From a checkpoint of a small image captioner.
Data: trained on patchworks of several textures, 72500 training examples, 34.3 epochs.
Rows from block 4 of the image encoder of a small image captioner, named by matrix and row number. Rows with one number belong to one neuron. Each number is 500 + 25 x the weight over its row's rms, rounded and kept within 0 to 999. All counts start at 0. Numbers have three digits each. After the name is the row's rms in percent of the matrix's.
After each neuron's rows are labels from the 100 images, of 14848, where the neuron reaches its largest size: "strongest on" is what is common among them. Only what is clearly more common there than usual is listed. The data: patchworks of several textures. In brackets: how many of the 100.
# gate: MLP gate (encoder.blocks.4.mlp.gate.weight, 512x192), inputs 0-191
# fc1: MLP up (encoder.blocks.4.mlp.fc1.weight, 512x192), inputs 0-191
# fc2: MLP down (encoder.blocks.4.mlp.fc2.weight, 192x512, transposed), outputs 0-191

gate.433 084:501497497548458522557486484494513509479488493463479532483492531491530520458532472466496476529492491532467493548521513476508446518515533524475494548563463482452483481508526489503527506492526498503485488481470489529502477511497478493488473471488502483517506509505501509499509495467497548535464542508507518487499550512473502486475508471529476491458411483522492495483470448507510511504483509528517509502507487521469494548519454480501468452527514496499518520491478497510469483493492498521519451504479505509494488509584506509520508484507473485524481563515490523480486495453497505534
fc1.433 093:509478520457554522460477556500501522490528523505518540461498506511504525485466512519482517493503570472475521518535478456465537468510498484484489483460520523490494509502487449516510489477473517529531528545471528498514522492487481503516521539529485479446549542476521537501482549517460461499492465493524499506506496412497489495503473472457568462494496539480451534542470491497506505481525498493534491477534487505514515463510489494512497501495489522516515455519498485497502497534492507485486505516495515519504507496512492433516462510494490483506531486496500498504501502472490473502
fc2.433 095:476493524449551527551517497509493506469474484493499507484461480442504502476498454489529492453515516521457503530486523532523418494558544467488483518484528495522538511515517520475520463495500508481502499461482511500501526439517556509490519501507506466503538469486536485514521499465471536505523468477495503495496515507487500514511506494482529521506527481479506536538439493494440490497472513488497507505520487517544513490506494492443497494523505464523500503531503439459503483508495520505454515518509491550510533488500496539521482517519506465507502509512479528514528519505492512455
strongest on: orange (71); mosaic (49); camouflage (34)

gate.393 094:493496470529507523482535505502491441527518487517520470497460484476481477518520480483491486503460505490503512522496465497449512489476447492478506485535512524529511498511489498492525521496452519511504450534460488527484494493536512472508491484510487512502526481524523533524513502529498485493508520455493522507469464521491532505533507514510454510502495514534520536502527497517494479545482509497478496472537473451570531537545528535473509514517518475479480507512465513538501522538496484496417483539471493526534471517490492550515483438512480514462501500517509507543476549503492510457
fc1.393 092:494523446523516517512519498537505591483498489511499484481496495464516474491510518516510490508529467502514512517470465512527472521501559493495498482472479498499541491485509506503491497537500480513480522432509481535501528565490516489497488474472514492487431542506479472505485515515498471421509492481491433521504522491525491509490483518544500528521510530475514480503511490500494531470492503488446500480466551461499470440489489475496471500476504478497486495510495506491495519504486486546532520499491504482511524468509517483477508590502542505493502461496515482522495480513539483488
fc2.393 107:503494472528507487490470511454493429489490509503487460511520517488513494460510515485532435563463532503495494476530500527483469530497465491487484491498532487513444533508505515491522463480586469465498507531541479496516493487486500533495462499518498531514509491489506471476516495491476517489538516531478478495532481501485445518509475468471515482504506507508503518518522495502515471525500485508615488536533467467502488533525498480507496534524492483495534467501508529487511464448499513518467501498517490481488480493508462500500521482502490498494537546452507514482537505501502501516
strongest on: orange (79); spiral (51)

gate.51 092:501486507488504489551504484513487497459495472534469511506501493497523502484479491434526455460569494505524506494516457506517440530539498484458485532484481495496496530472505490521514552537495525501501463483493532524510495533535508471490502479517482491489520502514512475488483468553508511550471535515503469472484515506497497511506514520574536480481484471503502495495508503462526514477504522513531481528480517531516457513487461451472487513487493522488471466489477513500451483504536475485575515471491495492490467479505532489478514540502547513516475528497494473541526482537474512469
fc1.51 105:491481483516495499505505486557520493469468496505524516498534544489446443517531486513460517527510500468514495501481493510458466503492525516481504486554492564478497476511486455495467521514482527535483486486489472478504501515516491485508504565513495511491500494458477528508484526465482462498489495489536493547491527507496495458443545464494545439519519513458491470545510499486482469475464472503468489461465521481494504480512525457527512553476474486494477520535484512471478488525508512503548529514504480500464520479478476504506496504493542529541507525537534501527484515515524491510
fc2.51 100:504519530460521503556517506501486484515509485449529471478472503474527536489487491464494417498488521534494520496495511574508508489488500482486481518477525495521498522530516547486504511520440466516515541488524521537495499501482527563510546520498523503511509495553478486486534560472475512478498466486508475506509509502521527501516515496461485550499462466476534457491497553511488498518483528489446484497480476491560488489510508533465490485520537463466499495459499502497524485498493522493467507496497495477495496519501531516479502512552496502497508450529510484446516493505518511492
strongest on: furry (38)

gate.351 093:544494491521508500471468529527479548510522502510474470503540529501532479492499503515538499511509547497490465529554506468542520464513528479510493478456450471510476455473518487513499513483512469531491529494528460482466520495482478499491557515467538493490494481459504486491518491497534479496495472506531491478535509476496499467505477461444489464521471551500488492553507512524517488511516460517534514480515529497507507461500527550542495485497464496509517531481547482524496465470507509535506515511490468475527505475485525514467482483496550518518475507520503487476476466510484427516
fc1.351 089:480468452486509519482494447563549551534505511466521525499514524511433443524455481528517517493490472509508526509495490481489517500467522471479492497507521516445535489498511475494451534507497534547513501485478466544550493488499518495480477482485508517501554539467473505516493488491461542479529505489480505473488502514496499494475507484549504504494550542497498500525539540495470519491525503441498488430478520494459523474497509515502494514513491474528517501509497540449483533511495482511503489493505512487508518519505502506506479506481532518541482499509460442483485505501509477482
fc2.351 095:499533473469517511522489507528499456513526476541470477495489524511521540455499492462490490529462543458515503473516519579497482474465465480494479473482495533536532496484482521468512485543513495476476509496492561545514511542507547504497518480501490519505437481544497493507472511516529492484480509505503531492527486499492497489481460540549510488501501460499531526442444484484520522508507509483503500527506501509521439492505490482471521511512535509475492511493525506516505534483490470503486490482499450492483519520507558469519489478460531491479521545455511501500498444510487514501
strongest on: grid (44); labyrinth (37)

gate.375 103:497521474503502482542522472478577478529498503504486495503480529478466485476503487509439447481511487499522464500497470499495527525490530524506497486502503514477527511509477485515462534536519540511479501470499517503511527512550541503503442466494494523527468486494484484541496506495463479471521495493496499500471462482482502490475523523483520502505468513511532517469476539532489472507478497505463466476444506490512489523515522522470529544497486497493461534481484550466487507574476524490501515521488520493467493553518507486499535524489556556514530530505444465505499517516471530492
fc1.375 103:514481488494502558506560526460481497485497501444490533483514499499495480490501491458513534524533537502537471497482551510499494515479507533505502555487525472485516517508526497524502505511478501475478499458495558494531506483499540521492525484563517493545485458500494481506540506469507521508525513541458513511503511543527416495505524480472502507488472464499508492488493498532493512500462483502509481508504501543487545506508455512492526507519493485482495498479481487482526466525401511490488509502475504511506490524476539499529453472489534461508507548484478479459497505473494496515
fc2.375 104:494507497493507506485510525479460541531496513523526453509468487509492540492504490519500484494511505510499514499483507468496495472527494459500496513459482490478526489472476510480493486467485498488498497559503413422492505476493484535517430529494491470467525516512516498503457533524525491503474501512492495537523549470542548489509503488482474503520464492484492516497447504470518465478519479527505542456518532487494502540531531539547486477515510481482512536452491522535516474488525474470509496517498486529514512527492506515516468539490445503477482474540530499483476506498541472529
strongest on: grid (36); bubbly (31)

gate.42 088:502499507505478510507518535495499473510501488484470509537458458472520486441501488507486454477469517488524475510529485501473502509512538435492486493515530495493496473491471503513523531527503490510527487433438467515517493501531508504505508526514467505481502489491511518511493541582532525452467474493529464508471499504537507513481547503553527523494485508533514521502520493528494495515527525493451512487515529482494485509554468506472483527522476500521524462508516533525518498460492494498476522469498492509524482455515536524517494477548484526509479441478516515525516525541441512497
fc1.42 086:523529452474517486484467539531488543518559460529538491492457479481503472494491487484500490473513513469472492521522469459485477493516450499524515486461484475558487511484515551492519503469468480512521483543519473512455510491509498513518493499477496496488459501500504501495490491509514497511499528512513485518522488539532529475531447505470504536495544491486501560507501481467501510507475474474469490482497512452505513504536481480500494504489518492518477474526533516520513520484525487514479517498503508496554483474474516507494483507502464512453425469515544511548473511520578522459
fc2.42 085:500488525520474505496489506483520501469490486532496521545496499500480506503513518478522484487499464549514473515488449528507484520463502502468521501528475486494515510519479525514495505497492487509483460448496469462532505525554489453497487477468514476519481531512547464473536504469529513503507489499479509550538508513496468496503518481483491494523499529540502484508482495489480434485489446529541507494554502497534477521494485503494494509518477531491544475532481484476512463553516515492434488497523503530460499439529519504546554508484473540542539513500501517516512513490442484541
strongest on: bubbly (29)

gate.87 111:525491520500488489506483518481506500522494527504515492527510519556486482484493496534516468505446475465464533490521531498508510487495489510549468504489474498504482503505514531516487474484517522507508536495511494471481495483491472495497561508514487533470522521501473516503487514466525507484473522452471517496538560451451532503511490483480495453480530503501469484521529566492519556518478518538516494529436455460467513498507537486518518463495480492488517546448530510506444442478484514492494482476488536511488502550533538502502470492505503495521463475505489477461504470469510487494
fc1.87 113:512510463557469505507476525491516509526538484523499483494507489487471514517482484508445490500491506496508490500503459484481558500479498475507473487506526543506491524525455513508485513496473493536547491494510444504490482494520452523514491535497462517471497535469486541474461534479500444496470491495484500581492483502522456495460477517500540525526462494507478522521549511505520503550513465523471474499494491500480490479549522514512498519489497543447479483492541500496527557550494517484480499500512478496471473496517483473500492483496499528507445458507560497510470526496519483496
fc2.87 106:497509530512510515497491484513478532483499489504490494496466507502527533498538453547487497520469581480499519468501527470545462522531488498483510500524495486493545464514536480506461533509482463506479482512465511548464516506503506491507536539483509473486509504473481573548499494510454501508488498484487486496489497485517533503556521526506480442510485500504517513510499508508503461464506516482490526473432486473529503505510490548455502496486491470517413507471510504534509521465483516501518492517474521510510525496448495513500475459495526520491528518520464487472493495526477451479
strongest on: bubbly (35); cracked (27)

gate.267 099:511497506494474524520516476476482522448509513499478500524518524495514495491470536447554480511514463477475524492563517510506493519513506522506502552516514462493497512485521527509553504482535522460510505523518492516532490501494519525496480462521513490505533499520476468486515508506518520521474539541486514503486519494477512507554519535507481530509447515524486486525520501488531555455538510509505509549485490544508476512483431513492499464517506482486516501447479522547469467478526478452475486497495526484484540554515558467488483513507489492511447499484478491493477466467463496511
fc1.267 099:471497497483561497501520488468525501508475512501520498527482498472492511495520507550484496505457512502459530543471471468513494500478502516522484499490488516482522504540514446507476536517448480531486539522485566507468558503471493490467492492507542488464493506484489512552549486545486488448523451466499502452493482478474488484483524485465490463506542526485553499498506510481450507485420507524481492506495487487498527493553517509483479478511480485508509514517508488470461494495435525556499518484468528516510513503512505502511522501528533518490537501491497464502518524508503493494
fc2.267 110:495481504449567524482491478531489535546537450547487479532474515446494510449475480501508470470473487488509503513475496527497483473512502499510526491514474493517521526457487520533493505487483470492470481516504467478539559496488509495475490497494517470504518490522531494540492529460507502486473495500486535507513505515493536510488460505555449476493473505515454485480457492499454505501509537454490488521501504518522489504531511512468478497541546493515541547483503515510492493542525492479480500463464466534461514504509516505535511527516459437503493475516489493485503510494505554540
strongest on: furry (94); centre pattern: furry (34)

gate.214 093:497517529504492488487542508481471499473460524456508487512493490460534510522516529488477518504510499535501465507494507511481520486499545523530523539520501482514527498519531550481467473477499522479486493454506479483534521513516541500472484447533505450547432482522520506518478524467493520529569456556441510466500473505482465489532510494463485503497479549552471486502470495506483506468518505524512518497546523529518525517500508474480525504533480452493498490530489477474487474532491520493478495518460517505534523480505524531540516500508486502469503502512463474501496499468458526504
fc1.214 095:503443510502510527498516493556456463478521500524488531511472498498501500491481529518535536506505468505512535489491505532476449493516475553455479505472476481527497528446524506510545535565500491504506498561472500491492494474475507484459491528503551479500499493521516465539526476495493504499484526515510546507500516514507521531496495483507484478475471481472532502503517490512495516512506447502511501537552508525544496502516482492497492523510517479492488510480484469560519470457528503472485454468431499491553478506513514507526453497507471515464495489472520530522496453507536492505
fc2.214 091:509493480476469484471480487499550521488532519489499502524499523468516510472511489517490498461491504521477491465530511536479559519468508481527508465506545541483490481504521493494477442497496502488484529493505515510508476564489528494496511458481445545494568486498476519466475542494515508488467519471504481487494473470501494525485511524503552482498437494549507464499502491516543489490532518475496499492460506569466451513493470518475508488516475532472504475522481513487483519508545472503475491504520476458483504493509483487491552473525491488527564542520482501519503541472511497499
strongest on: grid (33); zigzag (29)

gate.237 081:498503492491496522487523446520484478510517502498504484530528509496475481491483468464542472466525491449550503475531485562537478489536497479487503454473470517488485531494479464509492510519515504472491485497504476509536500480528529483505469490508515493532492452517481519515516448536508495518469550480549519512480489534523556523488498523554513494491468474500507550499485533495510479497497507451498498488517462528525489486520478491468533527509485500544493532522499511505481522526528510467516500449504488491502489551496559540478505545506532492525494513473481515521553458476471505456
fc1.237 083:534505520502519518522453528495505521525525482530528459545504486521485503460509509501474482563488503533486495474516509473520530512490525504520469509518508508568462493454530533515542484488459484504485471465526516477403506515512485512482499498514527506464492511494492490546498518488540504463510511488529480487508476440503494535494464504438517505475528491498495505484484498518524495512476496519475492519486508497497503488539536443464551463524513517511489498488495509501480482487489475542478491468462470514496475483532491490494472452519503508477482431489500523514501519546524468504
fc2.237 094:495461486515525525477492480492490502527509487534506531484436475469507539491552499481514509476522504501498500511491458522465490464504523507484508527481504510513439510490504496509484511501446494485526463486471482493532541493501496469439488530500512511497466471507506496516550504492504429516464503488488514505496481513458492517525507503516459499476464473495429483504464518523488494504510524524517482539557477504557504519528484501482501547522554499478507496489497465476499508522490508486453485486442468470505471518507497565551453506478471459493536489518495514516496509507478513487
strongest on: furry (41); plaid (29)

gate.207 104:488499517489493517481523459532512498518486532491483494523517503507518525501483502489539505502515471487482506505479565525510490503529498447518507525487506489465549496514439492504487485480564497460465525521535520494556463477499499507503493474503486487531530518540505470510491461555510514524526482484513489484527541515504468524541496517543502483482479513473462467461501516470498514453512547481503553507484455467458527558482466522492505480520518474528515510510500488508476512457493450488509504485496525518450519523496542502477517547518472489505465528492517478463490479467476512527
fc1.207 098:496525488477530532552515533485469490443468496487517442474486480462530465537480494518510503490500552492466525530482459495477506503481493509474507514486512473516512530542488528489501502492491504506517497484480507511517522498451506470500540496537527497513451486488476500517534523494431453505511442520470497512505496496496501488497530494427482496524543552519511514588494482510473508486525483519524502479497522531504512465524505535484494487500477510475503454539503506483482475526474520479492506523497535528529521474500467532540524488542492511492511466524503516540486530486488531493
fc2.207 106:526482524475557527531482477455480532540478476536534512495479461485504481487477483457502506499490496511510533483428466541481455477545504490513514498515476502526496500518530463517503518513453467519542480501464500490487553509504500484477554544483490474508517519530508513544478484490486453484464490496524543523464511531478474523510500539501491474483501466474477504490478501477468527507473510469480500531481478480527493491546509471462497485529508516540514498505486512517506550540526515526496503466467464523530464501506545509502483512486533521496471483456542511480480509529494494504
strongest on: furry (28); cloudy (27)

gate.247 105:509528507511457513537501493504474488510481499424478497499506479540512513511483509510527478494513494521511472502464575509417481531544511503495517492521508465479501467495498509495508486515549512448508490497524514481552466468557472502524485534515479521526525462537508478488509521495494480488493520496498508542471524535499485501509537513518496529515468517505471526486518461474519486540527515487510489510493501457482541552456507512501488540489511472484485533484509488488540492485494473470510502513523515508497491529480527509516473468496439474493478509533501550441480447481520508504
fc1.247 109:472488499467531509485523505496514515505515519455507485481479518465493522495488501526471554455537570545544480501509476490479486511474506521492497534469521491493503512508513525494519523478496456513491453498534522473544510483510490492487515505530531469579473476489512505515496440510471499539542476488489496468513488503500487488527527454479496488510531548539528526466493508494442455484517509496535518491521507523506513485489509508499492510496497506527505491564506479493493490471446460483510495508484515515535493485499448507515528432506506501471556471493453501511536529513483481504
fc2.247 111:486504518459552523540506505497472494549486495509515488492498477468537461497476496472510450552465497465473506520465438544480470493550513499519480475507460504543522515519488497477495494503504494515541525504506501513476565521502518498510533511482493482504519534548514489535476496482499480459517485489512505493484556493493492478512492505471479537506480509462477494493482529480445503499488517486493475551476513451529516509557511485446490452528519508509515510503476487479516565509513474520472510500480485525461512518486563451482470527501476503489485498477532511531487481510512512510
strongest on: furry (50)

gate.473 088:512502463503479498573563514486497414513510512483487461562465495465505482497528513552507497474506466514477486511530464478477488550491435526522542527513521474481545544512469525463524508514503494536474504537496515508529495535546476486489505516512505500526465489502486493507514510502512484488488487493477525514534501515526494482502518455486508556502470463474518485478542518520482467505534491484461517472507503547496510496489523521472479494495519499514525485503492535488498499495494518496504493489511474471505543518573519506533491509519458514510488456514546508499531478494518508490
fc1.473 099:502512499509517488545495470541508456515474508491485546452497516505501529507488491525478494511486525520501511477462530527497525518449500528486480467468538514512511548571475502499521510462548492473497473493485486518480473482489489501495482495526522524539485490553510477514509468499488497488485576493542495490518481474509513528482499502498492453476508439481521480500499470525488476547485502496545466487498445448489511512494529509454508485511515497497454471493483524529520541469493522505495505508468542530482463517458444487495545478478466509509520530486477501485494516493513530537
fc2.473 105:514498540476493533454506520511498514504478532529503495517494508505557537455520529530511523454512483499514519468542481508492482485524540512490570555498452502449522472511485443503524507532523521480481504520470458478539519525491471476458472504515500457509474477510497490522475485524442497547496468493499545500497471478485520530507541491490487503495489497506471505496456530510485521473508532531479538489516481485520537503539483489481511486500515451500511552514499480511499480499475464494478475451447508505523510542518518491504469509496489455472473477502480485500455469497511508499
strongest on: grid (27)

gate.2 100:550502514535470479503526492481554526542458528515531511530462494510523543500461513515485527502503462499454504484496490472496521487456513513525521462519469520493478478505500494505495480521481523509482503505510491444482490485496476480473526530496519530492481508495473504509454515537513505488481510497486484460517548451450488503493458470496514501465525539531451468483506557533558552495500546536470520526477524503495493496511507512525508477507502555442542513472476496493494460488526450523485489469490494481506485488534465483481526475475486500499499469520498524491511470532514488536
fc1.2 098:515514486493500487514502451541491485534512473500515517481512472516502473501495457515482543480498477542501533509492521473462497512453481572488525494496495484487510532520564455504472526473467489532504502491520477500459550472471501484527543516506526509496495521486512484509513481486483495510518500505475486465483497508445534475533528486476483501524520555501528518497505466509477492499500519528496503459509479496503541437504549481540516463491523490498515519532504468493453485500485526514463553548505510511539534510477441519498468486506491507506514489536479477443560487495500504486
fc2.2 103:491493508520473461512490505484504534486527481486516505476498500487520501482498548490520493496514477473478454497528517553493460465513507514479510505496525515506543510507490535486530519515533477505499524490535532492520489490480516513522526441531489539472533508477467495463515477485497535520533506543450491505546449550517494480484513500538513518490538518504514497513522486483512492489498463456544454433499528498496497460473466504504495528503498487413470472480493523478483550521517506466454520531532498486511485518513551515489468459492524523470483488474548495463494515520494499490
strongest on: furry (69)

gate.85 092:509495531518503509474496517466493456503519498504507501500497504480548511478523537466517480505501551481505494501509485501522512494472429478499480511463445505512492521501514483498536504473500476517513483576499525481478478468494505527487535479525517515514506501530528491502478446528501466547531515517498484472515429493474499536562480517507510465482504496517470549490457496487529490476467525509537494478548463528529500520484455507490525528507483521526479436504475491536529506500485483477468518488489486502519458498507495530487499437509501479464523537487486469529508542503475492468
fc1.85 101:502558457499498518467512527503486466500489457512496485469525475457529522529508534504495457509500519514506528509510475513443549533458475505475556458479423500516495545502508509506513492515484485534545467510522483490465490563507521527528480490499493545480497520494543487504426484509507472510476478488542464539535479488473495512533506535513496500505511524554513529503485488508498529502510504515515487506500471476517497497510497481521498535483517502482483445479464530538522518491524514485503533507513484535521451505487494509508519460526478510482468519483496509535472536528490507487
fc2.85 094:485516486465474501519480535545547532515504499521493500517550499513502475521507510502453543501536522482483508507491488481494554492508492507519522489498496496490492508505434508532475502514504530528535514497501484513522523567514494404523524494507460477456519548509502514447483486499460474509517444489509495512532487484501476455512462518502527509492521513471457483516459504474499516492485488493480510525495499516447497450484481476477495449478519522503515547483495474496514513489502497516587509511539512506495530544510508479484473516475509488515492485469492525497470481459514489519
strongest on: orange (80); spiral (46)

gate.272 090:506470533512489470546488501480500498506439516525508464562497511497523524504464473480437508501511509512453506460535501522499517546473502489576517481481513490484480474514475484537490472494530528479505517467523513524448502520505458500487470491503489528486505480502478490527508488528501500502486550501520468518495530441498523536515470457502515480456521494463512503509464504544520489511497512495492522532452528500496470544521499479504477466495496517480555480464477511514514511456487506517512495466510499505507474485501471491466535461536472494542507534506486524491499472458511551527
fc1.272 090:507501454511508538456519511515485508519466461517503491537496491488513455510513474475489523505517522532466504545537519500542499504493476488524533492458484475505536475512487493505516485498502469485480525515534468545480496489471450533503524532526512482511490463483511508495474475528497461508519509482524458519482503503509527529493507486444442494492489473468550509540471467536512483488487467510463538464517521508500519478497503483523431467472491473524547485526500492488499481482488522514530529497502518505543543447472483520468503514574516485530542472512520497497491493467464523488
fc2.272 093:500525508504543516537505515472522494475574493508527519422444442488525484487511536457559522500508503488481472517508440509521492486512511521493480523462440510516511478480512504503477484504449462496517448547491502511499504508503562486503467486515516489515505483523525517532518480503505534510522475470521479521504517532517523502510491520485450494514520500506507471494476493472461496499525531499474488488520497520520547504493522499514476482527501510444451487511506490512506542476496515446514518494468495541536531469488507517497445502513476475507518460472541491524506510507487492508
strongest on: grid (27)

gate.23 104:480485493504514506581565502531484525460467512468486473520487527485544528483509523539498510547559486501485467492514496480520519554527532494509496479460476451482504506500453514510464517522479494499495509477463548521525534508486496506460478480477520493504486493510492469522548473496487499486520450513517492508519506536530451514492479475480471530473519503450497522492443514528489515494466480485496550510536479518481494527504470534487504532516475493494528462502472508479511506514464498489496463480465513497474504501537535490484517475524477466503509527478519496517499543515556488509
fc1.23 103:474496549465527530454487494443505471515493486511509513517472446483486471510481480456548470446495502479528491501481535537490445486489458469465478512532511498483536512488535505498533507510449499517485507533527474520528484519522515485492529510544491494477514493497497519534465518523485495547507492501478518491485494497478530500525536565505531524472526515570500472529554515447482523507525520490501512527470517492522503456503493484494500468513476473459494480510513495539494490474503498486469501480496509515548522505510525543513479504537507496515492480523531473509492502485448453482
fc2.23 102:491488473518489525507462468533487522504481461478463504483500490489516487511477467483495507508521520534488515511481531553508538491545503519528513485475528502551452509488554469536519495479485515535516491471527531519480497534488496484515517503504510547525439516526487502476520470466481442477502505493518510514489477517489444529529465518491527472507512480483512525530516479533492503507472497529512458537500475508504467466486512514490502530504516515543536467569512451477485524529550524521518518509484506461523470453507449520515539484512516541495515504455485531533506495510503510472
strongest on: bubbly (29)

gate.319 120:491528486537490490524494554449495510508509497487484486494494488501509493501461483492486445491515557503486484510525481460547529516508503502500525495471484519507488497531470498470504492491527496497499501520488480456509485504467451519512600508487480498512472520487496508485518493456552505516492517479490487537522545484507464468502484507461497513517462462509462494508498513485504525529486473578516540485536512495482516502491485502496475474473492535518503484486492537493500445492455514496491528521508510543520536448482491483518486533505490465540483539524554476493471488447485448507
fc1.319 121:510509518527504466488462561474487517521551472502506485512475447491531543491491478486491516533464543516480462513548503482527506469507527470465524487527496511552502493504511518468521468468514494511466489505479533415462498497500488513507589495512489467529471512501516498517489493478535479488525501489480509487520522433500435486507474506465512467500492454519465492451473512503519493497457510544508513493516513482504472524503484533493498470503501516529505518503505520508511486502482440475492536490490484510484500484495509532493452454496496478485492477522505509492510449494499467497
fc2.319 117:482498498501529488496506556479462483441514487508561501467491494494530482514473499494501513463523519541509507527484519447506453522549476516519477480522518449512477520536489511492510536503491519489498498470513433448449503486493463498521451551498516446490509503485509542510504481504475501506510472488487481531500527511533557482568530485456486503493499488468517487499480487492503467498484484485501535452447493474489507516493495474508501530456522521484461498501483479523508475500489488522527498533528504529500492478506451487480499462535487448501503488550510517485522516508502468503
strongest on: grid (31); brick (30)

gate.289 080:525440465523437487492546468484498527518452540472495559486482528515464471515487479519505483493501489483503508489490500514453485509477523526520527496510517501481490477536513487495499538500434464503512526506501508541459498497495487526480453495516539502445509467482511491489530509490530511527498486481510515439436510510480532490497559428513492487482499523466522504557521497509523514500539512484495488504489498496497533547504539489502504510499483511513488485510510477492490500514519495534482508492501526505535504521498540504531472486475513549546473482517485490474562487490517546521
fc1.289 087:503505476511520504501481538461509540512500471497533523497451485467532523495546534494502488523520499480487476530540486455511510509465503479505518516517476497500471496483529523500500518500538508533491466519472512509446503525511467508499576505489495490482468504484474538498510525480554492458469472483475468471518525492461464475495502461503530475525471468490521499520532482481484532525474522546559500529524546499501480486477517511510460514486490493487485503517519502556489437511489516529503527516516456528497472441505538535496472452529502476478462484506504535529510507532503485507
fc2.289 091:512514488530479504475495458542517496527572476518443472494512464530488514506520472490516500504493506492497477498518522535501539486480482470453527481467509508510520469499493543508489499484481520511469518477490536518542498488508563486443543453514519519524535473529478491540516506524538482461493554513505492509510482524534524547525470504550486498495504511512492498465479482525492530503493491469460489465539490502502481503492534522501508480549530525498509483490525517470526540516516507441452487463428475500460488513485501535513495529471507507478518499489525521495480491502487487476
strongest on: grid (29); crosshatched (27)

gate.369 114:515497478481506509447476495537478563481475520476528488518477526537458558494502511464473505500497515513501510475512494505485479494504472496502483549517457498553494418461488527488514474441495485494528497541552510485488505459511458514491491528479523507539463472476488538498520494493461496518490515488492497513497514533507518525493459509496533508492523494495508534525498494461533484506468463504519503499521503474506496520511500479529500511502518498508499497528519448516475462492504481521525428494481499481497477491499464518515544492487506494441522528519454580506510517532537497506
fc1.369 110:529480544490478508553533520494495440551510468496466465499519445495541469490486462513524506480539528492577474502440525519476505509496509497493500467449500457487473549478523525528505514548509508504514484468479515535517494500533514481493508522522496517485483512511486480525506473505501458513521546500540503519487462509493509503530525472556484495482515493506532533458489498513498456503503514472522489508471499480472481470491489514449523542513497499471492483511504509516535521508483465440479538487498495486517478515514520518505466475490493501530487490496522478509542480496430505492
fc2.369 120:499524488475535515485482480512450550511487488543518493510501455490502506496534529391541453485532529460521498493500505528477533542502461476521521530507482500561504527500531523499501489492492436512546459510560486484500488487519481566501501518514492495527478510521492514529489495481499501541484501509527506495450487546510459522500446528523487507514514497493500511526520492443508519503475476483518492529498491503531483491496518482483507487541497490501517458521503485507502511481504497491490501491491489516492485452496508466517495506572518479497479491461524511530484487488447502503
strongest on: bubbly (30)

gate.14 112:474502516494528530538506490473503491467465526492492520511491514472508521443511505485491462515539447481492522482492481505469476525503509504503450554499501505495521530538512502506473490547495510495521477509509492512532501534503512506473447469504488492495475532504517496558496493484468524524487477498492527530494527494472458545515529507532526500483461484494489526528493506454477569475503509525509498530491500547477489500541469497480502515527449474468516494505477516505450485519508517506480463474462572509499524506543493511508564503512453491517480495457544458526472532507488521484
fc1.14 117:499480536528505499487529478468516497474470507522493544529466496491523458472502544517545509490506528507475504486442468491510526497487524444532501498527553519467493505498449438528516498547496432536487492490494529507522510522507514502483583517477483501488487501475522486503461515555510511490498478467517511442485505521498457486474498511540487506493482502505502500481511505520509521502504547505516539521505528503514477497495488492509481526491499508529526466475468496524492482459519459515524553479498473494492509492477534484455490487500505509552534508447509502514552511523506466531
fc2.14 114:514505497494482498555493500483493502572516500496489439543532505513516560518510494500499491512515480457474486490532528488531461490521480505523487505520497506497450525512477514514501491468533538469482538538491503505491515507508458470506550543532487512450482504522485563497477478470476452546506495500490500531480513480492512507527478506506499485489480531515460515496477544477528490480502522474496475561472489499504485462536474507490504515481502508575504512507509497472491519559491467526503509502500532460491502519516530494486527434492475496491505487531481462489490462533476529467
strongest on: bubbly (30); dotted (29)

gate.41 092:535492501500485520512545488488484537490482525508508495483523496525495487494477508529552503524526476483522513536482526496464522536522525496521490462498460488493468508508477509507516508549477483431523492487491514538530481463511480451499484491502507481537530466545502478500520475567548517462487424527526482505536465501455476493471483524468522530487536473546470510484509557468540516504490540477498493540481497451502527498498506513503508540520470516481512538468436505490505490531490494497523467489506492504509485514488477482569504478483488523494520490509502514507489490509500490472
fc1.41 094:494510518531482515467500434493486498447513466503527503495543501542487528504490497464494500510517462543504573480504531532469524525530475534520495512486545479521482569501538505482528494430462484470505489500479511541470541501492480474499474467506519518480500512471448488500521489477558517521498516503505532483486493503489503512524489514486512498516512510487517518496488459480501535486470483529480467504524461486491491461497531430490518489486501501520478488500527540479453490476493533532506496509501516487540513502494502485520471564533495492494504478439495498479495510484529478461
fc2.41 090:522489487526435535519527513509525495516489513495464493527504530494495485520486535489514508456578461464497465517513528527503485489473510535488527517492491444511501506517514529495485475505505553494511498487497486503547497456497509504518492483541542506502505468545447474457480483488487489549509507529481492521532511519468500524527468504540484499495531548485493560517523520497531475486506485494487465547489515514446485490470505529514475519513474511545522492501538492458491510535512499498495509497533531460503501501545495475519516449508503495479503517545523505430504507491471532513
strongest on: bubbly (28)